config = dict(
    dataset='rendered scenes of toy objects such as cars, trees, mugs and chairs',
    horizontal_flip=False,
    encoder_activation='silu',
    encoder_padding_mode='reflect',
    decoder_mlp_ratio=4,
    decoder_bias='none',
    decoder_positions='sincos',
    lr=0.0015,
    grad_clip=1.0,
    epochs=2.8,
    adamw_weight_decay_other_params=0.01,
)
Rows from block 2 of the text decoder, named by matrix and row number. Rows with one number belong to one neuron. Each number is 128 + 32 x the weight over its row's rms, rounded and kept within 0 to 255. All counts start at 0. Numbers have three digits each. After the name is the row's rms in percent of the matrix's.
# fc1: MLP up (decoder.blocks.2.mlp.fc1.weight, 768x192), inputs 96-191
# fc2: MLP down (decoder.blocks.2.mlp.fc2.weight, 192x768, transposed), outputs 96-191
fc1.346 127:145161177089176139208118158136135168148119090121113168117128094126142089108046154089142118175103114118179086178111160106037142074148088128077125153176086117085159152151095133115158137185158165137119186118110072170106110149117136104125088092185115123151099155178161152123082108088141138203
fc2.346 120:093128120126142103117126132134136086101176120169123075149159144122101183185121064097160144093167146096072200134125122128164107134102196082121086093131136129156044117148116124132107139137145095107099069150142181165102125142162118164112145152076099197135200130112108095139168141146138105092
fc1.347 111:145128138108142122114124201140100062136109138125129095076149154137185114101151095111216131147130150121124193112180122111137200185157109129126109093089146108085159128171135079074137103165098092145105105214119096136144098107105103103154126146152111133147097110077100166162156089116125133127
fc2.347 108:123144154149132137162146093148149176157146160130091151137040072127119078122096111190109045120106134120125106151096128118118077060124115085151128209150087114153126138135130159190138146095161192152128169087144151133143110142143175118116096102089126067184151180125133159124069166078134082141
fc1.348 084:085120097152188163093105132166144174074152119143085135197129124137119138187097127127107101178101145143122109131084144154113137113092137122061106137131059145129166106095161157115023171093118130193124112094153157175098159183150177036060185083131154162167141100103162081099141185156090108157
fc2.348 081:167104168132070103131125133075111113110122137105173145111139162141070105064094142144117143102185143093140129126136097121182110093116117140202121140067189066128060149127138096153165062151122123039158103134103068076122098103106112199156105165149095099085115121128104130151115102135086185100
fc1.349 091:136177119109143159144105141093212108150095141133173096161101148099149121078120148150145145176114156092118126117169090200108071139152117138121118094105175131108154159110125115154153136170123116166107122074112073089152195098123087106141128120144145109119115124111147100114159142129091096113
fc2.349 093:131116118157114130071138120178098145095130109126105154155162083161141133170157133127111095070148131171150117171119124119136185107089076146131113190167120098202084099136122106107148105099123102077115129100093145107146084144162152125088123111141114128130135100132148138196071132138172193132
fc1.350 105:128181136166140151154063098104122090149167161151082186123091145174122118120154138124123100112134128125120175121119137124058153085186103139085126154108129135082140182090121107125149140137103125049113117153111063147100118175123161117157113146173108117085140061152138116143092163149113163098
fc2.350 106:081093141128160099107136140156137117076089065079142113116135106102142138090125114156144147165152141150169151172152124119181065195105214079147127108098079103156119118123137126096126060115132156171079088110138142135177110125116095100108111060060140181180163169106135193088158090090156070162
fc1.351 112:108107142085183129125097176145150154108126125077142093184135120152104145171137079152173092126062159123117081148107120121119075171189123152145095125156117090196154152119113100185173163125136100150053157123110146158122122169168121099142111104126151071114122104117166090151117121132175123119
fc2.351 107:119117132121102105161145112152085083151148096174142135050145164117161143111115148146073153162213118131129122158154115139159136096076142088107172118068162192092104114116155139089117116151099127095155075124083094104161134129100097167116157134154077126131123122147081191098168143172105143105
fc1.352 106:081130158099138171146159137143113141058132127126134134127121138153090104123111136106157140162145175117087128181098132047140145143117142101144156158121109163098148152129124148120157125090145158104091120168106146100055116144064147083149139118115107105108133128165097096110181137085137170140
fc2.352 114:165123146136146129143090104081082091199118153182160111144106114124173138138126111160108104118086119080174087119119078186118121176138081145098106081175176117191117111130130109151086138156092053108138184114167127195148094137176088130092145144194165140158113080108164146125074156134131114125
fc1.353 086:127164213120130107136099208150112150160134152102127122137126110145113108103106156102152142174118137090092139108095190087102177111175142112120123151139084167131132133204090152120124130029146188121100087109092096116115164161192097118154131104100119087132107133110100115178147137148147171131
fc2.353 088:119118070115165142134100081144089097133143126097105113141124144124144125143158129151093089091136117108193104146148074152125148131098112106102138085121135051139152160104129138134123115195160071123118141149159134204114116117064197116073085121137174111146125111119167106092156105096139073126
fc1.354 111:108098097108131095184194140125142133139108144132156135150123145131125131083121174108116103171123088135118151049106112122183108175203144114141130117142117108136120083156202085149194117099136059110083079178137171147094138146128099113128126117080099110153155201119118130153117140073113191108
fc2.354 103:146119184149124165067095130143143144141147093138105100167132136117144104190169094157119135113138122155118118133099127108108141110114087184146131171121115170074124136108071207142116090157118173164145150162129096081146136128143071131111155137144090136045104103099115148149139153145122110170
fc1.355 112:139088077080171103173120171153129149163046122133116116140168166100103108138106134100127108092093163113127044125134154158114135141153133108071060118130134130121177151136128092097168165170143173143139133139085162153166118125143168150199134134113122189082115111097090131108126104071068114131
fc2.355 104:124167155169129163079160100097132153095189105106128148135144116182139163092169117145152117184118083128127178098139103059165089120122099157167172074138114152136062116122110136138113069107105131120120103147173121113112113141140084130075138154134112069186165162084122158163133184123177139089
fc1.356 087:146123129151127165149175161195128171113186136137133068082158146107171138105102072128188116184095165196115128186132045170145142147127136172102114113150178138174111155117085090127111159112092056156101084082164129130134116121101164108114151131156121135110133175107104139100114137102096076178
fc2.356 088:108171145140119125094058146103144102134089110191097150128118112136108065171175140137078132052199134078123132099115166146115140102113114086143120155114092149131143061128185110121169120077086165121118185170130135100134153129127160175132122148133148091134111114153143105121120117119175176092
fc1.357 097:145173094127147082146147134107088139101209120192113144172041112111125155105060082132116136120115097104176162152150119109138174146130163167074179056063111151111162086127156114113138161094089116195064114133165166037135060150099150104115132173143117137134123133132042111115129129089084110091
fc2.357 087:101111172126053215118117145151171098155078159062143113062237151145093076101163153145140078123125166144065112122149133143080084064102078122180097217186165098141129174128100142175124097156117115115129135126136097146190125129165126122143090108131164137137144094137196143205089139111153114167
fc1.358 111:155079159130150146075150149129128133089166178111126130131116145118107122113139133177104105143120151185100121149201139108066146124102135106103119075123124108135138179104141180149072136176136157144156156079067130141176141064134115107136118101146097117161093127131142128117139104111075126157
fc2.358 101:146134107133115115202130102147106117173107106132135088123125107167156112141100144118154138143135095090141139117063096155140101141199149146200107218113092135125136117175123079123151104092161067115106147135197111141073077177099095133159134113090130187110136092109101108122100175124214106145
fc1.359 087:133051196091059041147138149088101054181139118153103190131134101091104139134149156141131187080095104072149109174136111125098116088129178133128124117154152142092141127098121093126129169158071129174068103147128095084112107163178108085104149165125138137142122158128110064099159141113112188083
fc2.359 081:143142082154171171125108087143112224049102111068143043126139108148140132121063119094116105169116150172107149101107145114137139180134061142133109160115111098119159158119149128128136130125173104132174088137110138119162115103118139138103129077112122148090137108177138154162143093118134075141
fc1.360 087:158091133118117084143151129104096103102135166084114187107097071107126128091124142099070110172133196153130129156187129044024136046155120113143114160087187133106063146115154175171114099131133081158071128118129068138136115137157145115125136115168193133169088112145176121121108109070128105117
fc2.360 078:139165101112164173162151082176202126157123091154137069145184191096114139134104127146151184117153133117096095132139156174174114195133177097117102110113108090127214093120125112136129153150156133117144151101136094158109108113109069179170139108099056145112151172071109148117171148139142149129
fc1.361 101:121106121123099127089156092086087125126172177172167161133112125141151109090201133135090151157158110126166166079123110099112129181113110142167122107076162183126081166133079076111150091139090116138110109088142087122163104132091119143059123110209136152115176132102061127145133110166123124120
fc2.361 104:127141148162119156126099136185145108094140075071097139099127149121080120172044109110169083124140078119080084161078111201120134096113128120064101144177131086091171167130173137132117143130203134111148088142126150091129165131152127166152115150050101100137072156120202160124099129099079121165
fc1.362 086:133161139115116145135129183131112144159132151145102098158124153125166091129122098176163086109129143172103108169092161118112101081162133139108108163091118087153145184080151171108090133166095155115074115190083108082170170143160147128172102092136165154181135151132081063121099181124067122116
fc2.362 087:147107123149131136120141079172164105112111077095139139143109164156089126137142116087099153131152127093154131125151082134104134152114158099150144136181107153127114086179107098097156142096145091161166130090148123163125056103082090156082188161189124091070087105083179179126142104159196156141
fc1.363 108:209126184083141156142123120089125112071080130104134069107127130082125152111091105146135076165134129118146076105134065143069159150109149099109116088120116106106134106114098106139088127127103100101108075128137096106125078169132175092170164109123118109135141193160155127193134141110178179045
fc2.363 119:099111142198084091188156114136144121134162119137125181151100154101065098095173126100135129121135184171079165123211121166167088096151121153118109136080122135145163122141103092159181159159087173100139133104080179136080126069134038174075168082115131149112119116127149127140109162145147069083
fc1.364 088:226164113174155113132113147160173126070112231129124139153137082138090157108121097100135119129131104171094146100151065138160147047117138108106126123097123077145126088040156186190097133134147098082110126110091141136108124080149116137065172120175095160104153150079113154157181146152103167090
fc2.364 084:062097130106138131147133088127099096161203025173135138109158105130165132162075142169115107127124142088194065154079135109132113142105108143129112104180143140132160189174083045104171127133108133119136132195141092168135162149101150104154078136125135069138144084138128132095139096152154098126
fc1.365 118:088128110137128079159148119148134120130105215121139168166110119139098144100134089109173165124113150117122141171131064133098133182135150088109135116075132157215037153122112128114108154157155145175142124164128097136109127144146126172147147054127155152148142199100149069177102138108116159136
fc2.365 115:121098139150119189115132126143083137136121067132109118104149099129159139103125142153100109177141101162118106132128192135163171093122095166136135178125163144064179091157132102192094116142085112139161163104172161116147144113087119064122136160165097074114110048118122133051110116150158079117
fc1.366 090:096121163163121120182176111156081177165103147156152143166057131117079084099082113114121116126115149151155135138152112101172148090165160083088161161111129075115125162152111168133143125155045115064115099058135068120162110111143126119104124148153110145137111108149166095160126185093127074151
fc2.366 091:173124076036118157135096156125164104116170137121097099110158125133143167158135097133132116115180086091096112108166165084106125200077114162100160119102150181169202090083123083107091111175172158143115121127132164137157136167142106137168175111088113105104119136107074129116133060151111105123
fc1.367 111:119102182138148150087157125132127105093161128156120111157092178100074170111143076112127109160122177145132148178096145121132140084114113109105170133138046174133144089124103137126145180075143129142070074167089160133121118118135092101128093175186143108133092164168068150107104081101097094176
fc2.367 105:146144101120098119172076140147111125145098192141155160147161117144149098138110110190132154100103083120098091136137101096116126139155121116139123154128176089163071136141193098120110090143100080113175175107146081124169170120151165128115130060104175165127138073084213091134140150165153104130
fc1.368 085:122137114129135174140127149163090133096126134088130137157145088153073080118104080115165097166130091072125113176145157095189088204159137154133138172120104152116163166133118139166082091097155073122072104152124087136107091173139208093094108122176049150108148155038107108122110124143092083088
fc2.368 085:145072152117141116127137130065043134122170101124151117161109171118118154127124169101131199123134135172149119127129062161084150100131123102079130091102107177135131089104123105093166133138126161099134154090152110076127131083133070135182121170136116060143120130215110162092138130113175149148
fc1.369 096:156128102161154172157083076106160184153113109119095123189143124156151150125130113117157117120043051155130165145113134201119115088150087114100064118096109127132151173107063180136123095108092073119153085142170172102095171107144112139098111152159123121179151140111079086111156132078150136118
fc2.369 091:112128164069139124084128145174126121091130159141085125113112136123098073109094153145100137146225156146150106132121133069107119150096169177142188179155172116149118113140179115132118120099152176105103156129102078161181072111101145103116153056127124113097113100089140154134071086164090147149
fc1.370 105:106112133175141109137088120129146113145096145170131128102121153141075132137110087069119071104181186102127113115104079047133180119107134182129133118153158120137140152118166091139115113188192097132117126140115118087112128073109124136072144179142096203158122129121131078208096142153109104130
fc2.370 104:127149155129099149115136107158116172133148100067098131155116098124193132123082149123142148176103136147164142120175147209138064152126118122139122103129103153121138103127116156125142080096085167141126114114161116146148150181154141143173108084119159095090104116121113161106112134093117171105
fc1.371 089:153102141104153085118140119205150107114137128112162121125132140142143115197126094145096108160157095143099131143152094096140135143184146109121061135120141149115075132102102145146176128100115187145144138199190115091142115061149024047115085137114093091148096133193163115146115202107131138170
fc2.371 094:140188112139122166105095129078098150131110135159141143113123134097121113053129158127173137119143141107199094115093117158115118116104120121145146102155095124152165120117133111093104092157140062144117137089089070218109158180146244194129148117103138126121173101074101128099146076125097095099
fc1.372 097:128153185167145147142145114147108195109138053090100082098175149127168126059120122099154146163130156083105126189109142127102132145149147117105123087149193084092114134137127142146119147097098091103140082082183079140132144145204186152122105142087199088169119109084148135141114154106131146136
fc2.372 092:111126069098089163121095159119164128127079174196148163176054096117080166169111178139135114071101125153135139055125162162132147105131097103120114115171097108151188148129103150167145131131174159132117146144126141120077118130042069088135163145173057127124126152137115111137160096120159132104
fc1.373 105:151110127085147135164084159143152083093129089150107146136107180100136095116086104127125150194089074093132156078137124140089107125074173159116127187098109125053098081109130090171135135078109137115105155133140134180133116110178107104097127139096123145215135087098104188128127123161145142138
fc2.373 105:129132099125149135101169100173140153136142127136133077117146092157113161101172129155135108123128113183149121177119080091155133133216104083119093077139134121223151143188129113073105085168138129141182086120094098095130127114033166132170129156163142111073163131139111100126162091099142128096
fc1.374 074:112123131143155166165134099121163136149164131090098185192144136172151152085115147112139175090137107082190113166118135137112108104052128124127136139138098173128108097085085130137124103162118131124113120172090098134091028122180138115100085109117126099117141113142162147138149171120172166103
fc2.374 073:174129130146116102117123125135070079044102180172174131132134094123118074161077099142130069202135100194100123134102129125128159113185132149095106105128191088117177172166173124098099131138122118193122125078094152115145191098111122138134126140133134177132153150131106086139092098196066134130
fc1.375 091:189098103129113134107172134087073074163152118115139160163184165066173135105101119155160093136192094184081146148120090150108164106149098085119086067158144130137161101129166123124155071092131111077111115160168104155102084123057133116133099069131139097153106122131108163135122172166157183181
fc2.375 091:101094179117112124153074146119185188106149099118159143132115112160101141121161157091111130134083126068170084129135138091131095120073122165096130119101083111128118143143106151133072134152141171187183150119063124128105152125176130145136110144158105154134142139153146068091145074100066091085
fc1.376 118:116097135078129070150132184129131164115178147070120113071175134138097107110104122072114081098176118106117186123059093129129109157162163147105128146169107163121127136129125107116113154064137097091131158132178085146137164166163157084094152114068085172125114085127116172068126057103087103090
fc2.376 117:167150135158099170139141109133068126158071090176118084167100134123120113175195153164090169135065121150161084094170124117117137113127084121139102112078155118133084160071134146124147154196136120124172102128085151055080125136101121180119129123157195140070111162145110111096147198156174153123
fc1.377 086:182117157124138171092160152109173137150143120181170164088125134094164109201117134068133084115086145114068098191090136128084114115158146130142161186135109065142141060146139168077157182115124126122160114122172135137059127125145127157158124161165120082122077116102187127149100141188089135096
fc2.377 086:119142140152113124169124092116127148171147168085133138136181088171091109091123183163102177164125128154151144094173133128136139122076095126127092041133147113086110127136150099140091105120135107177079116162056119140157141113149135074073144046124134183128159167126065082068177144095095136111